A small sound classifier, trained from scratch: activation relu.
Rows from block 4, named by matrix and row number. Each number is 500 + 40 x the weight over the matrix's rms, rounded and kept within 0 to 999. All counts start at 0. Numbers have three digits each.
# conv: width-5 conv, dilation 3 (model.blocks.4.conv.weight, 192x192x5), inputs 0-19, a 5 kernel for each
conv.84:489507478515625511517519544568457508483517606435464510540415552556525542537475457483530470532476526489499503473501526458476526492488464529442544474457470466488491517533488502502502483453533501459508492566521480494458449454571466534557525557582508503488478430487467488402441484453482551516528494479544
conv.85:520542556588514498536528500490439470472520550543507477562428512519481525470547541507456444490521536532501544514513506480460506468493572501538459477412590517474528406551456481479452533488578523505542537482445515495493477509499440523516504515525494509557535564539503538477433453418530557506448464471537
conv.86:507432452497543499489513543531530491427484491453501492513484511522475470464496464501509491556496505529491535517562538468495477535559604482527389505555515468563523488507519486498494501556507445488560526480501512542450510469426460513536483399501496518515513474461484500457510479500508445508465485472398
conv.87:497524545508505478519479485491605532520455436443543566541468479457442599572566478475519522528479469527542548496458485456572476484500489474456479534544485537469475511540496476530539479482455528491533444517431605410417458535509546430461527471565543504428456527461448536519484470504479449492481532517438
conv.88:440460496485444444429475486536503510489479479570501516471536469515474466462468472457530465509486501451449470491502529494481481533545452475516510508474463440488590524448500556476575486463517508527541478508494517504465487459520513503459497513480475497454478454514578544518550507517479500511494492507480
conv.89:511507529516489421466533509446483490508450514474494512575423485530515551571467469469443493441523526508475604572460459471492487526472465446464492545455536524497496553553464594546552536449499539557583508436481449552509480504505651576464494429495492484520553583478470492485531455506553500597491510483514
conv.90:545467479505515490462484431520492517500526532503504476476563516502469471453532483452479457449498515493514484449466467398490461477534531633531493530451427475479454439464429455538523462489509553487527501485459522451496540524459460525507508466558481490489448434468492525574528505493451494502454503514621
conv.91:490559508419494493482535465543496472485460515529523415537467509447472493483478485496494546457438557499473559527423487463505539477483412481509501548506554390553452541563515512495523464494518469498428514438629497551530399573529472530492535540447506494549482484512492525517492547388447490552465549534505
conv.92:600490481442554535493478507451416390465503529513578544516475479494527554512501487485462529539514494535579458488488509592536507482486502483453497530463504521518437510531536503580544492474503527594419450544496553468496485516490476545498500501616496494505547527537554510535452534509465469524504504558561
conv.93:601475518480532471547481470501553559491534453440492439496563441558507469513558489559503544519507524501469468490462485471481497509479452426581449540396474539566480480495518473581510527530538473476525540466534431537501552512492585516493457374486515520474504551496455513464522480540500488528515455581471
conv.94:445490480456474490544507477517515487512535540548515467518581513487508504542478485511466532467481484463470532474530539567541554488470472444543472515563510554505553520471448436608524523531471431540546590487423567476434504584588423460512513527533517545514503452481482477482528465510552525440409460515438
conv.95:532520536479492519494490520475552497491494506519562529482494498497489442500558455489484516461421502507491610519486491505552544526486496479475380470509507493428479523515425453541558468547540524533476466469477511464545494586532484445510522452442485555539507492501520524502523572521516456523473511546557
conv.96:557490519514531561494455496556453491584499494522470519492519494511498513525505481488497458510512441496478479465461416536460493499484486432552539430500487534528482515450411547551499442490487521448442484465479483493509491492510520456444510462498505544500500549413477475531566395491483516459425544507477
conv.97:488473497507513508483550561512523513491506514463549452480498479532517496551450532443472512453506494521481493452505567525466531510481523446465476460495473505460458509464526501503419457496524475524514519501463496546584528529493537545514503483513464506489462484517449444473517559511519483544538474488397
conv.98:472510548532466443533538454415507476554456480463452533561469453490513484493481522489525547499515490460549479449517512501539516503530541451473512499452457518564457458456489448507527558553549486493460487519545500521526495478501468491491541516500506492493469538516573523506564547494452441469452529518512
conv.99:488490439499507519537525503490519544520475472506488473463487475533516454409491503539479533513478498495510543545542554465479537542492508485492520519452489522539504498525526509549491493520448486482553595490520496538508489523474528503421482500433491442520459502525535551519511492482584523497514519521611
conv.100:589530508499464556565539452444519517432468496490502521565467505573556575454483464496519487543505519489493408549512530494548471499454468473446515492545492482432503460470487530577552460465502525414482458514515528493526441586471479464546500453536539502466498444482512509503487485411498520508528463456486
conv.101:450527480420504535483513488491558512533455480563483468495506469470490445454430482490520481480584473508467472501503476485510470508501493507454587460437488517544514462429479533475555492477507498491624453469443534438505476557540458499512477557556497504520547514456507476436518436432540518535525505423504
conv.102:410488498434488510500560554464573525521493513469432513557484533563539463394538486441464411543537439529531454529558553443502479518473489440419516481515493524508483467484557570547493524535532502492512482481484570511465546524465489528516443492501492476501551502535545503532494473532517437474513489437449
conv.103:528482465510530463512489534502488555464527506531489528437542469472496468493468515491491546481511451460478381489515523452465476491495541545525537516517488480507476467501577485481573509488502482514503585529557490466454483510556570533476497448472509524505452512441472543460498476450493516491545461490488
conv.104:466440481569607461537531501549561496515593557490510481516447479524543507480461462494526490495465487470547462516513499446554469462509564477537499492566477562498499614525490539430485534507556531526511552471448558491479448498547520499446522465442463510483479515499493498492535509458482557508512489439505
conv.105:443463448504479506461492590510516471513536492412461511486539445449485523508584461469457472524528509510522476470504543583467526513529525532421463500520545465545454465527476443564505572535453514492510463487436515486538630500472606487499490430395509434517452486425514529541420458553482512535431527506452
conv.106:487527506514528484468504508504569498497491546496456481537469502409505535466568507553523511444451552473586529545435542535454523496467477452500551507368449506554463434479482472438499538477513575556512556526552520476389454501447551538469481505525500476489478449539482516546425476453517561540513554519506
conv.107:530461478585504544475481463494586508459520475498474450478495539450463482450545541441557466513440566553500518486541503496522519421463442700479465440438506532463510472497479461463544500476579455483409477519511491565584467487450490460495521502474457483453506472484535485473529554518455481506490531467503
conv.108:551510554474549559512500540574562456504545448454472464512494481490512479504483460534533564520489493504521466460522434465442564536520495474529519573467485500581495511476528522606439484496491482484537498462506397466461551496486568493469520512492516488445472451474519550489582455524520511492426487492561
conv.109:600539500505471555516476471469432490538539534529609481544529399523509523471467526571451447485471521567497391505598540519450459485495570414480514480503499439572551489474547590556489443465504540485512545559483486554504519538483534491556461530483553496510489529529504488458572515483494457538496527512512
conv.110:533481423465485537552509478456483519528487543442489483499484433460464483480424448481458426512485492500469474491473431498569542498483498469580476469421481496466513541479505469482471488507448469443455527477513500501499428481433462482459512528556511483498507475482441479502457479446432432494501544510487
conv.111:519503496544453513480501470528478400510548441451468500457492462464554456549434469477519536495559513518510488524467483514593512492510536411489571503522539546555524509451544486574477446532481505527500500537545520526521497533495595481406476498569464475515465383461499492466480470527520515550510468511546
conv.112:499447473546482554544502495492497482502462429470540499433566501471609499504567516479466504505469564470534530496483452539546467460521489510481458561483574474458528469492576530486491535532497479483475459503704483478470536569503480480511487444498520444532528496490485454525457434546494514465449515495569